python train.py --gain_aug_db=10 --input="log_mel" --vocab_size=30 --fused_qkv=false --qk_norm=true --subsampling=2 --width=256 --lr=0.0017 --eps=1e-08
Rows from block 3 of a small CTC audio transcriber, named by matrix and row number. Rows with one number belong to one neuron. Each number is 50 + 10 x the weight over its row's rms, rounded and kept within 0 to 99. All counts start at 0.
After each neuron's rows are labels from the 100 clips, of 14976, where the neuron reaches its largest size: "loudest" is the band of the loudest frequency at the time of the peak. Only what is clearly more common there than usual is listed. The data: short made-up English sentences, spoken by a formant synthesiser in many voices. In brackets: how many of the 100.
# gate: second MLP gate (model.blocks.3.mlp.gate.weight, 768x256), inputs 128-255
# fc1: second MLP up (model.blocks.3.mlp.fc1.weight, 768x256), inputs 128-255
# fc2: second MLP down (model.blocks.3.mlp.fc2.weight, 256x768, transposed), outputs 128-255

gate.218:60 46 37 53 64 57 55 49 49 42 61 43 59 56 49 64 62 60 61 30 63 49 52 65 42 55 38 56 43 47 70 46 52 75 46 57 55 51 72 58 62 55 46 49 46 43 45 23 52 44 44 66 54 58 39 36 62 69 44 50 48 52 54 55 57 48 50 30 45 30 63 53 56 65 47 49 41 46 43 65 56 53 48 53 50 39 43 48 54 35 47 67 64 53 49 58 47 31 43 52 45 44 35 50 41 59 44 47 52 35 39 52 47 35 53 41 61 50 62 33 43 53 53 41 53 55 59 55
fc1.218:56 50 46 49 54 68 53 40 37 48 62 47 39 49 61 46 59 51 46 54 51 50 55 63 46 49 45 39 62 65 49 52 47 74 20 51 57 55 61 62 71 54 50 49 51 48 55 45 45 50 40 52 70 60 45 31 61 68 56 36 42 62 62 61 61 45 62 38 54 34 46 63 51 57 64 55 49 54 46 51 55 57 40 31 49 53 58 38 45 24 55 51 66 40 57 46 55 59 30 56 45 47 48 44 45 50 54 54 44 58 41 54 36 39 47 54 24 58 42 41 75 49 62 52 61 52 51 69
fc2.218:21 42 68 42 46 64 53 58 41 22 48 64 43 25 68 52 47 56 44 47 45 44 44 48 44 53 38 58 52 49 51 53 68 62 61 46 56 47 54 42 56 47 32 52 46 49 66 44 57 40 47 42 53 59 52 51 34 51 46 45 48 50 53 53 53 40 48 38 61 57 45 42 53 43 60 30 39 62 42 44 51 39 49 55 57 40 53 56 44 57 56 60 40 45 28 54 29 74 54 69 51 64 39 55 66 45 45 54 52 63 65 60 36 48 67 48 42 44 43 52 50 34 58 44 46 43 53 37
loudest: 500 to 1000 Hz (41)

gate.221:57 61 51 73 71 45 43 48 58 33 47 44 53 48 39 61 44 51 37 30 49 44 53 60 35 46 33 50 49 61 53 39 51 37 49 43 64 17 74 62 57 46 74 42 56 48 37 49 28 49 56 55 56 49 54 53 46 46 42 69 46 48 47 46 66 41 45 42 38 37 62 63 49 56 61 50 54 21 52 62 51 53 59 55 52 54 46 25 55 49 53 55 53 45 53 60 49 42 44 63 51 46 50 56 34 31 50 35 36 38 44 33 52 31 49 46 54 53 42 42 48 65 37 63 32 52 52 55
fc1.221:48 26 62 60 65 44 22 65 63 42 57 43 41 45 44 51 49 56 65 42 38 48 53 37 45 59 52 47 48 58 49 55 56 51 38 41 55 56 65 32 45 61 47 60 31 57 51 36 54 61 42 51 51 48 52 39 56 36 53 47 50 52 53 36 47 60 65 55 52 41 58 49 62 53 57 45 35 60 58 59 70 54 38 59 59 47 51 53 60 37 54 58 59 73 58 49 66 48 41 62 46 58 49 56 50 37 56 42 52 40 52 33 41 42 56 69 55 31 57 53 35 36 51 50 48 34 39 70
fc2.221:56 48 20 53 37 42 72 60 35 59 63 45 50 52 69 53 51 73 69 51 44 43 61 55 42 43 25 40 40 61 41 62 33 48 51 34 56 46 30 40 75 66 45 47 57 40 45 36 68 50 34 46 66 44 39 49 60 42 44 49 36 59 38 57 63 31 57 68 51 41 51 55 33 38 57 34 69 50 58 47 49 52 42 53 34 42 57 56 32 47 65 64 36 58 66 55 52 45 53 36 67 38 41 51 69 43 52 62 63 39 59 51 50 59 45 57 47 38 56 40 36 47 60 51 55 65 57 47
loudest: 500 to 1000 Hz (74)

gate.480:56 62 51 56 61 53 62 55 77 52 52 40 37 60 52 55 47 40 40 37 63 41 42 64 50 39 41 48 38 43 54 40 46 45 48 51 40 41 48 52 50 37 48 67 48 46 33 50 60 28 48 67 49 43 38 50 41 42 48 52 58 29 29 50 56 56 33 45 27 43 40 56 49 54 46 47 64 41 38 62 46 33 31 55 45 47 51 34 58 52 52 35 31 52 48 48 41 25 32 45 49 30 47 52 48 53 58 41 55 33 49 68 63 38 26 49 55 42 53 44 47 35 42 31 51 49 45 40
fc1.480:46 65 50 39 45 53 55 49 74 53 58 54 44 65 49 33 55 29 43 34 72 46 57 55 55 45 48 48 43 44 32 38 37 50 54 46 63 57 53 39 52 35 65 58 46 45 39 31 56 34 44 52 52 49 49 35 43 40 58 47 46 39 50 55 56 55 33 56 43 42 38 56 63 39 48 42 62 65 38 57 44 48 36 63 70 47 48 47 65 52 51 43 41 49 43 60 64 30 33 51 38 23 42 62 60 56 51 41 57 39 45 60 39 43 48 41 49 55 45 47 48 47 48 31 54 48 36 45
fc2.480:61 37 47 55 50 56 47 43 48 52 29 59 54 48 35 34 53 49 57 51 53 49 56 22 58 40 49 43 65 41 44 48 57 69 54 37 45 57 44 53 61 39 68 55 52 55 45 54 70 48 37 34 60 55 38 66 48 59 46 63 65 63 42 62 39 41 41 58 57 52 29 51 37 40 51 47 34 50 45 61 51 65 67 41 34 46 41 52 48 32 37 54 45 41 59 65 62 60 48 38 56 51 41 60 66 44 44 69 48 53 57 42 35 57 62 51 22 53 47 59 49 47 61 50 53 50 51 42
loudest: 500 to 1000 Hz (51); 250 to 500 Hz (40)

gate.193:52 57 59 42 64 28 52 38 67 39 59 47 49 55 67 53 53 42 52 37 64 39 29 45 49 54 37 57 53 59 54 59 33 52 51 51 46 50 54 66 45 46 59 63 44 53 51 43 53 44 79 61 54 68 51 44 61 45 41 62 68 45 39 39 43 49 52 49 48 46 58 47 30 51 37 48 61 40 51 54 54 49 57 41 67 44 42 48 59 35 46 54 54 42 39 56 30 38 49 52 35 52 47 35 37 76 56 34 42 36 45 47 51 56 43 42 57 30 53 42 49 73 41 61 30 44 42 54
fc1.193:66 76 45 60 66 34 38 35 47 49 53 43 78 50 63 50 50 53 53 63 47 45 45 70 40 38 55 45 62 59 43 56 53 54 55 55 55 52 49 39 53 70 53 52 57 25 47 44 51 36 51 66 62 42 44 44 44 57 42 48 58 60 69 52 53 49 41 54 35 56 59 61 62 45 59 36 52 39 37 48 42 63 65 37 38 38 54 45 39 55 56 39 57 40 53 67 50 54 36 45 50 58 72 65 34 38 44 37 36 51 51 38 62 61 47 47 57 34 58 46 62 50 42 53 59 59 46 40
fc2.193:48 40 38 37 61 48 63 49 43 53 56 60 46 59 44 47 66 47 28 31 48 69 43 50 49 66 62 54 58 49 62 53 57 44 68 56 59 53 62 31 40 43 30 52 39 57 54 44 54 32 33 58 38 52 56 45 32 57 58 55 42 49 51 55 57 49 34 33 53 52 41 47 53 53 53 46 49 37 61 57 52 22 50 55 44 58 52 42 50 50 45 41 44 52 53 46 44 35 38 37 56 41 44 55 53 54 48 56 64 46 50 39 56 40 76 47 48 52 53 53 70 41 46 46 42 50 66 74
loudest: 2000 to 4000 Hz (44)

gate.124:48 72 58 63 58 57 45 43 30 49 46 31 54 51 59 58 57 52 41 45 52 49 36 64 39 50 55 50 46 38 54 51 49 56 49 58 29 43 72 74 46 55 39 42 60 44 45 47 32 53 56 54 62 46 36 65 51 54 42 46 67 47 42 38 32 60 39 35 48 55 57 55 44 56 40 58 45 41 56 42 62 47 53 43 48 44 46 43 53 31 40 60 52 44 52 31 42 45 54 43 49 58 60 43 42 47 47 28 47 40 32 43 57 53 46 37 61 27 48 46 54 51 33 52 33 47 62 54
fc1.124:48 52 60 43 50 44 35 29 68 59 50 53 68 57 44 49 48 46 49 44 50 57 69 67 57 54 53 49 43 43 27 62 36 55 65 49 52 60 50 56 66 36 41 27 66 41 47 31 40 49 46 43 51 64 62 53 60 59 42 49 45 48 43 46 40 51 31 56 48 47 46 47 56 43 75 65 39 66 58 53 59 59 63 39 42 42 50 57 51 40 64 57 51 42 64 41 40 59 53 36 46 65 53 64 52 53 59 49 50 40 60 46 40 60 64 28 60 40 48 45 53 44 46 38 34 60 86 46
fc2.124:46 45 50 53 53 47 72 43 61 47 50 56 42 35 57 48 48 53 40 37 38 60 60 51 61 49 53 51 57 43 54 47 54 60 56 42 42 63 45 56 34 52 39 36 71 59 56 42 43 46 41 41 41 39 54 45 40 50 53 57 52 44 47 40 57 37 38 56 76 54 56 43 69 40 54 55 33 52 60 54 67 40 51 41 47 66 37 48 42 29 47 51 57 38 32 24 62 40 52 41 53 56 65 60 76 50 40 47 45 55 63 47 65 52 53 43 48 64 38 39 44 57 59 24 43 54 46 47
loudest: 500 to 1000 Hz (34)

gate.478:30 60 53 64 85 47 40 70 58 41 44 52 53 48 53 56 33 46 69 44 38 46 59 50 46 47 46 51 40 39 56 62 42 47 42 48 47 39 81 48 66 55 54 55 50 47 51 44 51 63 51 52 37 52 38 54 58 64 43 38 42 55 45 32 60 48 59 46 46 47 47 57 50 51 48 44 58 51 51 67 41 44 52 42 43 42 51 52 40 51 60 60 38 51 69 50 34 48 44 57 48 60 54 53 39 39 65 26 51 52 39 43 62 42 41 63 47 38 61 44 40 60 40 52 29 67 39 57
fc1.478:49 43 47 37 51 51 65 41 51 50 35 47 45 49 48 40 48 45 47 40 55 56 54 56 49 55 48 54 55 36 49 46 59 65 57 35 62 41 19 46 49 57 35 50 55 52 62 62 44 52 43 39 58 36 40 55 38 48 46 53 43 39 58 50 45 56 48 45 50 36 46 52 56 40 81 55 42 54 42 69 50 55 50 55 66 47 58 57 55 52 58 52 41 55 61 61 60 42 57 50 44 42 40 60 61 58 55 55 54 51 89 62 43 45 54 65 43 62 33 74 57 51 52 35 52 53 42 40
fc2.478:56 41 45 71 41 59 59 50 48 62 49 41 40 82 57 53 62 58 49 39 64 32 41 54 55 55 63 47 59 52 46 32 60 54 48 37 53 51 43 72 55 47 46 47 65 61 52 40 69 46 50 64 42 59 44 58 34 46 63 50 66 64 46 53 53 81 40 57 43 58 52 52 36 62 46 69 42 45 46 47 58 48 42 43 43 30 43 57 54 39 56 49 35 38 54 51 46 40 42 54 54 47 40 51 57 63 52 55 43 47 60 44 59 77 10 41 38 44 57 63 43 36 59 49 52 68 44 37
loudest: 2000 to 4000 Hz (47)

gate.416:50 74 50 35 54 37 52 38 49 41 57 46 63 36 55 45 42 57 37 65 67 56 53 76 45 53 56 52 44 56 38 37 73 40 60 60 61 42 53 53 60 53 46 65 57 33 44 57 44 39 50 48 48 50 60 76 46 44 32 62 55 56 51 53 47 55 47 51 35 49 53 53 60 44 65 63 57 40 43 49 44 59 48 50 72 65 50 42 64 45 60 36 65 45 47 53 47 61 42 59 60 58 56 53 48 41 61 44 50 45 61 42 64 59 56 56 57 57 44 49 57 55 30 41 50 37 82 38
fc1.416:63 53 49 59 76 46 39 60 36 58 48 37 55 42 55 45 44 74 46 52 61 54 45 40 53 36 28 54 58 70 58 55 42 30 31 46 40 43 63 64 53 53 45 51 41 52 46 46 32 48 43 61 45 61 62 37 65 47 51 28 42 53 48 56 52 43 58 65 65 35 59 67 45 38 47 50 57 50 29 38 47 49 47 55 53 47 50 43 59 41 50 49 54 54 54 34 60 51 25 44 35 48 60 38 41 72 47 51 54 46 45 52 55 63 51 43 55 46 50 37 41 49 45 42 47 46 44 51
fc2.416:59 46 29 53 47 52 46 50 42 44 51 81 50 43 44 47 50 55 54 61 48 51 49 19 51 46 43 32 51 27 65 55 50 46 23 49 44 53 42 57 58 30 56 52 60 58 41 57 64 56 34 37 49 52 33 30 33 49 62 48 57 40 40 34 41 60 39 56 62 46 36 42 31 36 54 46 56 55 55 52 54 48 57 55 30 49 42 57 42 55 30 51 21 43 44 39 60 50 40 60 35 51 53 41 67 48 45 47 53 65 45 61 37 56 40 46 46 67 52 44 43 59 44 54 70 63 53 57
loudest: 500 to 1000 Hz (54)

gate.344:47 49 54 42 64 52 41 52 46 36 47 36 41 44 44 54 57 56 48 48 58 39 43 62 19 45 48 66 44 48 61 22 63 35 35 57 47 49 64 65 60 62 44 57 48 55 44 51 45 45 60 66 49 44 45 57 36 40 34 46 45 40 46 56 60 58 45 38 45 46 50 52 43 47 51 53 51 53 48 38 56 41 52 47 38 37 46 28 37 49 51 58 52 55 58 41 41 47 43 47 47 45 41 29 34 52 48 53 34 56 46 35 52 45 37 44 70 39 54 38 60 55 34 54 51 61 64 46
fc1.344:46 53 56 72 52 62 59 41 61 40 51 50 39 58 42 44 53 59 46 50 43 38 40 60 43 53 53 49 59 53 37 51 53 64 49 33 36 42 32 52 57 36 57 35 52 37 54 37 29 49 51 58 58 65 54 50 46 46 50 44 64 56 31 43 47 64 52 60 48 53 63 58 51 37 39 46 54 42 68 64 51 51 53 47 48 40 44 51 39 42 45 38 46 50 57 46 44 47 49 70 40 49 71 55 48 52 54 48 26 44 48 64 56 56 62 39 60 61 42 42 55 55 54 43 43 58 50 59
fc2.344:22 46 55 28 57 28 51 42 31 51 45 58 47 45 58 62 39 57 45 54 26 52 55 48 52 50 43 54 64 52 47 67 48 34 39 66 58 48 50 39 23 41 36 33 51 45 56 54 57 49 32 49 60 56 46 47 47 56 54 51 71 43 66 50 30 36 50 51 51 48 62 55 61 58 49 30 50 55 36 51 41 47 48 61 27 73 52 46 54 53 51 60 52 44 57 64 56 57 43 44 46 49 63 65 60 53 57 37 51 55 40 66 52 55 58 55 50 52 38 50 61 42 56 26 32 47 31 47
loudest: 500 to 1000 Hz (36)

gate.555:59 70 48 50 49 55 59 48 38 58 44 40 67 59 63 63 64 52 61 48 69 50 46 48 38 42 49 41 56 60 54 60 43 60 51 61 47 51 51 58 48 50 40 44 64 48 44 63 51 40 61 67 49 54 26 43 41 59 39 32 56 45 58 42 57 65 53 41 45 60 57 65 53 58 37 56 58 35 54 56 52 38 55 61 31 49 55 38 36 46 39 51 46 51 47 44 54 38 41 39 49 40 67 43 28 48 54 31 34 51 29 52 65 46 43 45 53 49 46 56 48 48 45 55 48 47 57 54
fc1.555:50 62 44 50 42 41 52 44 48 46 33 54 57 58 60 62 55 53 57 31 49 53 61 52 49 49 50 48 34 59 45 67 27 42 58 51 53 48 50 41 41 65 38 34 55 22 49 37 33 44 65 53 56 52 43 54 41 60 49 54 51 43 55 47 54 62 55 51 36 44 44 60 63 37 47 49 54 59 67 50 17 43 60 54 52 56 37 45 52 53 32 45 50 48 38 43 48 39 49 37 35 58 67 46 43 55 71 30 40 44 47 45 54 51 51 48 53 36 67 65 57 34 63 62 52 51 40 57
fc2.555:62 59 39 62 56 43 45 64 51 56 56 45 75 42 58 48 59 48 38 34 49 50 65 69 59 55 59 48 53 49 56 65 55 48 44 53 56 45 49 22 36 49 42 46 37 35 61 60 71 47 51 65 40 54 54 42 45 57 46 40 47 39 62 46 60 64 30 54 50 54 65 43 42 67 51 50 28 29 62 45 56 31 53 40 61 55 58 69 51 50 28 39 44 71 30 43 42 42 61 43 51 39 42 51 54 50 49 56 53 45 45 42 49 66 59 37 52 55 52 48 61 56 36 62 51 42 55 49
loudest: 2000 to 4000 Hz (42)

gate.615:44 56 52 56 50 38 45 43 36 31 49 21 46 48 48 46 48 58 57 43 70 42 40 58 30 30 54 52 40 53 56 39 54 55 41 56 49 48 59 55 54 61 53 52 48 58 39 44 52 51 59 64 59 52 38 53 43 45 38 39 37 43 44 59 38 56 59 40 55 57 61 66 31 65 37 51 58 44 44 47 61 41 60 53 44 41 47 36 44 47 56 47 61 32 65 47 41 44 52 40 46 49 41 44 26 62 57 53 52 50 35 59 41 41 31 53 81 41 63 56 52 51 46 50 53 50 50 52
fc1.615:59 44 26 52 62 58 48 40 48 38 42 44 49 52 55 40 60 64 34 42 59 74 59 55 41 58 43 31 55 37 49 48 27 45 44 46 58 38 37 66 64 44 32 45 76 41 52 50 48 54 54 58 50 60 66 43 64 61 67 26 70 34 54 47 30 46 34 44 35 45 66 45 55 38 45 48 26 48 52 37 48 49 48 61 52 46 41 54 44 42 42 44 55 56 48 45 53 58 43 27 52 71 62 54 48 27 39 44 51 55 45 46 65 61 62 50 38 43 40 37 47 44 59 62 60 51 43 54
fc2.615:47 40 56 48 56 56 36 43 48 69 43 47 45 50 45 56 55 57 48 55 57 52 34 61 39 57 36 44 39 53 48 52 59 42 23 51 53 64 70 66 52 46 34 60 58 40 50 55 40 50 48 45 54 61 57 56 58 43 57 53 22 34 43 43 65 48 39 47 56 38 60 46 55 45 60 60 57 72 46 48 54 54 32 59 62 58 63 49 67 42 48 50 54 42 52 50 50 60 62 58 50 46 50 39 51 68 24 38 56 45 41 42 59 53 55 30 58 41 35 61 56 50 54 26 59 53 46 48
loudest: 4000 to 8000 Hz (82)

gate.515:52 60 50 45 53 50 57 51 45 41 43 28 48 48 46 56 50 64 51 49 61 42 32 60 30 45 44 57 49 53 54 37 62 49 44 57 46 36 71 69 47 52 42 55 49 53 36 50 45 40 69 61 50 49 40 72 44 50 28 59 54 41 48 46 45 62 56 21 43 46 58 60 47 59 53 60 61 33 40 43 52 50 58 45 37 51 42 31 43 42 54 51 48 48 64 43 42 35 46 47 53 49 54 41 25 51 47 44 44 40 37 53 58 31 39 48 71 39 56 47 61 49 35 49 40 51 70 43
fc1.515:50 36 25 46 64 40 49 40 34 20 38 57 47 48 58 48 55 50 40 51 49 39 75 70 56 58 50 53 49 54 42 61 40 60 62 53 63 37 61 60 38 42 44 42 50 47 46 29 46 72 43 40 48 59 55 41 51 43 67 36 42 40 61 53 45 51 42 47 56 30 55 36 51 58 45 47 50 61 41 59 67 39 39 62 48 55 39 59 66 56 59 59 51 45 53 27 53 41 39 41 55 60 56 69 51 56 34 66 63 48 44 50 67 51 47 40 42 44 71 43 39 62 50 49 56 55 57 55
fc2.515:56 59 60 47 63 53 56 52 56 46 68 38 46 62 62 43 44 76 56 42 57 43 41 47 30 45 60 60 43 30 45 33 50 60 31 52 52 39 48 54 60 47 48 44 60 51 61 61 48 53 37 40 58 61 48 66 68 48 47 39 60 45 55 38 41 48 75 59 44 43 52 59 43 63 47 47 46 26 42 31 45 51 57 51 37 44 56 47 64 31 65 72 51 69 62 56 59 41 38 58 42 49 27 60 49 66 60 46 44 46 54 41 54 40 39 40 49 50 49 62 59 57 56 59 57 60 60 54
loudest: 4000 to 8000 Hz (33)

gate.500:46 61 50 51 58 45 51 53 46 40 44 18 49 40 50 59 48 62 45 41 60 41 34 57 27 44 41 57 45 47 57 37 53 52 42 52 46 33 61 63 44 47 48 54 53 48 42 52 47 44 57 65 48 44 32 66 46 53 31 43 51 43 47 42 45 66 55 21 41 45 54 59 42 56 45 56 55 35 46 42 47 51 56 44 36 49 43 32 39 44 50 48 53 47 63 45 42 43 46 49 46 48 56 41 23 50 48 47 42 37 34 44 54 37 36 51 70 42 52 49 64 47 39 43 38 54 59 42
fc1.500:62 45 59 15 44 43 56 38 43 61 50 44 60 64 67 51 50 63 53 48 44 49 31 63 65 62 55 36 50 49 46 53 49 57 49 57 42 56 45 60 57 45 26 49 60 35 60 62 47 51 42 37 69 48 50 59 47 42 50 45 48 52 47 38 38 39 40 37 48 49 48 50 61 64 49 50 37 64 58 57 46 46 22 53 39 52 70 65 46 43 48 41 51 56 43 51 40 42 62 54 46 59 63 49 64 45 42 51 62 49 50 68 65 49 38 48 58 49 45 56 47 45 61 38 59 48 54 61
fc2.500:37 56 40 38 60 33 32 43 49 53 50 54 52 61 43 67 67 54 55 46 52 56 23 55 59 52 65 57 58 45 58 52 59 46 40 56 38 35 55 72 39 44 59 46 68 49 36 45 27 57 35 41 51 37 56 54 45 48 35 39 60 45 37 20 55 80 52 37 43 45 39 64 62 66 55 56 45 40 55 47 44 54 51 53 50 44 43 49 41 29 43 47 26 42 42 37 49 50 58 45 45 48 57 48 45 47 50 39 43 52 58 29 53 55 55 33 66 52 63 43 51 54 50 52 53 43 60 50
loudest: 2000 to 4000 Hz (32)

gate.741:48 62 54 56 62 48 41 34 50 58 48 43 54 54 55 50 53 51 45 52 41 36 52 69 47 60 55 45 61 42 66 45 43 67 61 56 39 47 44 46 21 52 50 40 61 40 50 57 48 34 41 55 61 44 22 59 46 56 52 43 56 36 57 28 28 67 46 36 46 61 54 64 53 53 48 47 46 47 56 46 60 58 56 45 37 34 49 46 33 54 43 47 26 55 30 41 25 45 49 51 47 49 60 52 44 61 40 51 51 40 48 62 48 44 35 43 57 38 51 59 48 43 41 30 36 45 44 38
fc1.741:46 46 52 49 54 59 64 58 43 48 46 50 36 39 44 65 45 60 47 39 57 50 39 37 39 52 39 60 47 54 54 43 68 31 32 49 59 34 62 63 77 45 47 68 40 56 42 50 42 53 61 55 41 45 56 53 56 54 32 58 48 54 43 68 81 43 56 42 48 43 52 52 38 46 68 58 64 30 41 44 37 36 54 45 58 55 45 44 68 45 54 52 69 45 64 57 61 43 49 51 57 49 36 44 47 49 61 50 40 59 54 49 59 41 50 66 54 67 53 43 59 75 45 71 57 59 57 59
fc2.741:57 67 37 47 41 49 62 45 23 48 54 34 52 65 59 50 52 57 34 33 46 28 58 61 28 44 40 53 52 35 49 47 45 36 62 50 32 53 42 49 48 66 32 44 45 47 54 50 40 53 57 58 33 48 37 45 44 31 65 42 44 50 54 41 60 53 55 49 43 57 50 49 41 59 57 54 51 51 54 42 51 33 58 51 32 54 57 42 39 58 57 52 21 50 42 49 45 48 50 56 55 36 52 49 31 48 45 48 51 19 48 44 49 44 25 53 72 62 57 50 47 37 53 52 57 45 41 71
loudest: 4000 to 8000 Hz (37)

gate.426:48 61 52 49 49 50 56 46 41 36 45 26 42 47 53 52 52 67 51 41 58 42 32 63 23 49 44 60 46 42 58 39 55 49 46 59 52 44 59 69 48 51 40 53 50 46 27 49 47 45 64 69 54 55 33 60 41 55 32 51 45 44 39 49 51 64 52 18 43 48 51 67 45 55 55 58 53 40 47 44 46 47 54 48 41 52 43 30 41 42 52 48 52 44 59 47 44 37 52 50 50 39 57 44 24 51 54 44 42 41 32 49 56 36 33 55 70 46 56 50 61 50 38 39 44 61 61 46
fc1.426:64 39 42 47 49 41 44 30 44 38 45 52 64 42 54 39 58 55 30 37 57 45 60 58 56 57 38 54 38 47 47 61 39 51 62 49 49 16 50 39 37 51 41 30 65 51 62 46 52 59 48 48 40 45 57 48 39 62 74 29 32 54 49 59 53 59 49 54 35 53 51 46 46 59 35 43 31 53 59 54 47 46 27 63 32 52 51 64 50 52 44 44 46 51 52 52 53 43 48 45 42 40 62 59 62 46 53 59 61 74 43 45 45 52 70 36 51 44 38 57 37 60 50 62 61 49 50 50
fc2.426:32 44 44 42 44 34 58 48 52 54 37 37 55 46 76 67 61 64 62 41 50 49 38 47 34 53 56 57 37 52 49 43 39 53 40 42 61 44 61 56 49 65 46 46 47 52 51 50 46 61 28 55 40 46 38 71 60 48 43 59 53 54 45 40 66 57 56 54 42 35 37 47 46 61 33 52 50 34 54 45 57 48 41 46 51 26 89 50 49 32 55 72 59 54 38 44 48 37 53 46 58 49 51 41 45 55 74 55 40 56 59 74 55 51 45 22 63 49 58 49 56 59 54 58 61 53 44 52
loudest: 4000 to 8000 Hz (59)

gate.76:45 41 55 68 49 60 67 65 47 46 54 24 51 57 62 49 52 54 50 52 61 56 41 62 42 39 63 44 44 50 51 43 59 65 45 63 33 52 42 60 51 61 36 44 57 41 53 69 62 43 59 67 70 44 47 56 51 45 53 33 55 65 44 61 57 50 68 43 43 63 52 70 40 59 47 39 59 57 55 52 64 54 55 47 63 37 47 51 45 45 46 60 60 61 61 59 56 57 50 44 44 48 71 39 52 55 49 39 46 38 40 56 60 61 52 58 51 42 40 47 46 46 54 53 48 48 59 60
fc1.76:49 47 56 33 36 61 66 61 47 44 57 50 60 48 53 52 53 61 60 55 47 51 44 48 43 69 57 31 49 53 56 51 75 49 34 42 46 52 45 55 55 49 55 42 42 39 49 63 42 41 54 48 40 40 35 50 34 52 41 69 30 68 46 43 50 46 50 36 52 42 51 38 56 39 56 31 54 52 49 58 53 43 57 46 64 67 65 52 54 47 51 54 57 56 55 64 45 58 49 53 50 32 42 48 46 62 52 43 53 46 62 64 34 55 45 65 71 43 48 58 51 50 42 29 50 48 71 55
fc2.76:47 59 37 50 45 49 53 36 44 60 71 54 47 53 51 40 41 38 56 48 35 42 60 49 40 67 53 49 46 43 39 62 45 51 39 56 56 65 55 54 51 34 40 56 60 46 39 41 57 43 50 43 55 43 43 60 62 35 58 18 60 56 35 34 44 60 56 58 47 53 45 51 35 41 40 49 42 77 46 26 35 63 52 57 49 48 48 55 38 41 32 44 51 58 19 34 51 61 31 60 52 60 41 61 57 56 46 51 41 40 63 39 51 44 49 32 60 56 68 51 49 45 73 57 46 45 43 40
loudest: 4000 to 8000 Hz (53)

gate.172:44 56 59 38 61 42 52 60 30 47 49 40 60 49 52 61 35 52 53 53 51 39 43 56 43 39 48 68 47 42 56 45 60 38 44 50 46 47 64 64 48 58 66 52 50 60 33 40 52 42 63 61 49 44 44 67 53 57 42 40 46 54 33 42 46 55 39 44 47 56 57 47 30 56 33 43 56 36 38 35 47 42 65 44 45 48 36 36 39 47 40 55 47 37 59 45 46 53 55 48 61 50 53 43 33 59 35 53 50 52 24 48 58 33 48 44 61 34 47 32 62 65 36 40 55 65 63 53
fc1.172:60 47 40 67 55 40 55 46 61 62 42 46 32 61 58 40 71 65 46 47 54 47 51 60 41 42 54 30 59 64 61 56 48 63 43 55 35 46 67 49 56 42 41 49 46 52 44 42 33 64 56 46 49 56 43 26 41 44 43 70 63 37 54 57 45 51 55 50 39 48 42 67 53 57 54 57 51 39 62 60 59 64 45 43 42 47 57 49 52 50 54 41 56 41 54 56 30 41 37 45 38 50 60 36 54 51 50 42 52 58 56 45 45 64 43 51 54 36 70 58 41 27 60 57 49 54 49 49
fc2.172:40 38 65 65 38 29 49 50 70 39 66 56 56 42 36 58 45 64 24 39 50 51 46 42 52 53 57 63 60 48 40 35 37 33 35 56 65 59 44 53 34 43 54 48 31 36 32 48 53 51 51 43 47 60 50 34 63 59 42 73 36 56 22 49 41 44 53 47 51 37 64 59 28 45 45 52 64 69 60 51 43 40 65 51 54 31 48 42 65 51 46 46 53 49 49 56 41 50 49 44 40 46 45 57 61 37 53 61 57 43 54 43 42 39 40 67 52 62 57 53 42 47 68 56 43 73 38 41
loudest: 2000 to 4000 Hz (54)

gate.348:35 56 54 52 53 50 46 38 45 41 44 29 42 50 61 56 62 53 38 50 58 32 42 62 34 41 43 59 40 53 50 33 47 51 50 64 52 39 44 53 51 51 39 55 57 44 39 63 44 34 54 55 69 34 38 65 53 56 43 55 62 41 48 55 52 55 43 26 42 57 55 57 25 58 36 58 57 39 50 50 51 61 48 53 49 43 48 42 45 40 46 64 36 25 65 52 35 35 54 49 46 46 40 25 31 54 52 52 43 39 39 64 50 44 34 47 68 41 67 38 54 48 42 40 47 58 54 35
fc1.348:50 45 55 58 59 37 43 67 46 52 53 47 66 45 49 45 32 38 70 49 49 47 51 72 45 39 51 23 42 33 50 31 57 55 19 65 53 45 43 34 64 53 56 50 48 48 57 55 67 51 51 66 50 55 44 45 53 37 53 46 41 59 53 56 59 46 43 44 42 51 67 54 62 46 68 55 44 37 41 47 57 55 52 44 41 36 69 49 75 53 38 52 69 46 30 63 46 55 49 53 61 56 55 63 39 37 66 46 55 44 72 37 33 60 44 47 55 44 43 72 58 47 59 48 44 40 58 54
fc2.348:39 53 37 65 66 30 58 47 70 50 50 55 67 78 40 35 55 49 62 38 59 58 67 54 48 54 49 39 36 45 70 44 47 48 60 39 52 50 38 75 76 61 44 58 66 62 43 52 40 45 50 40 42 40 46 36 55 42 61 50 57 54 52 54 51 53 38 63 34 67 39 60 58 29 55 60 58 56 42 44 61 63 55 47 44 30 60 37 48 72 54 46 55 46 67 50 40 46 47 45 39 42 52 47 56 69 43 46 49 48 53 64 60 49 56 55 52 45 49 40 51 52 45 64 33 46 47 58
loudest: 4000 to 8000 Hz (40)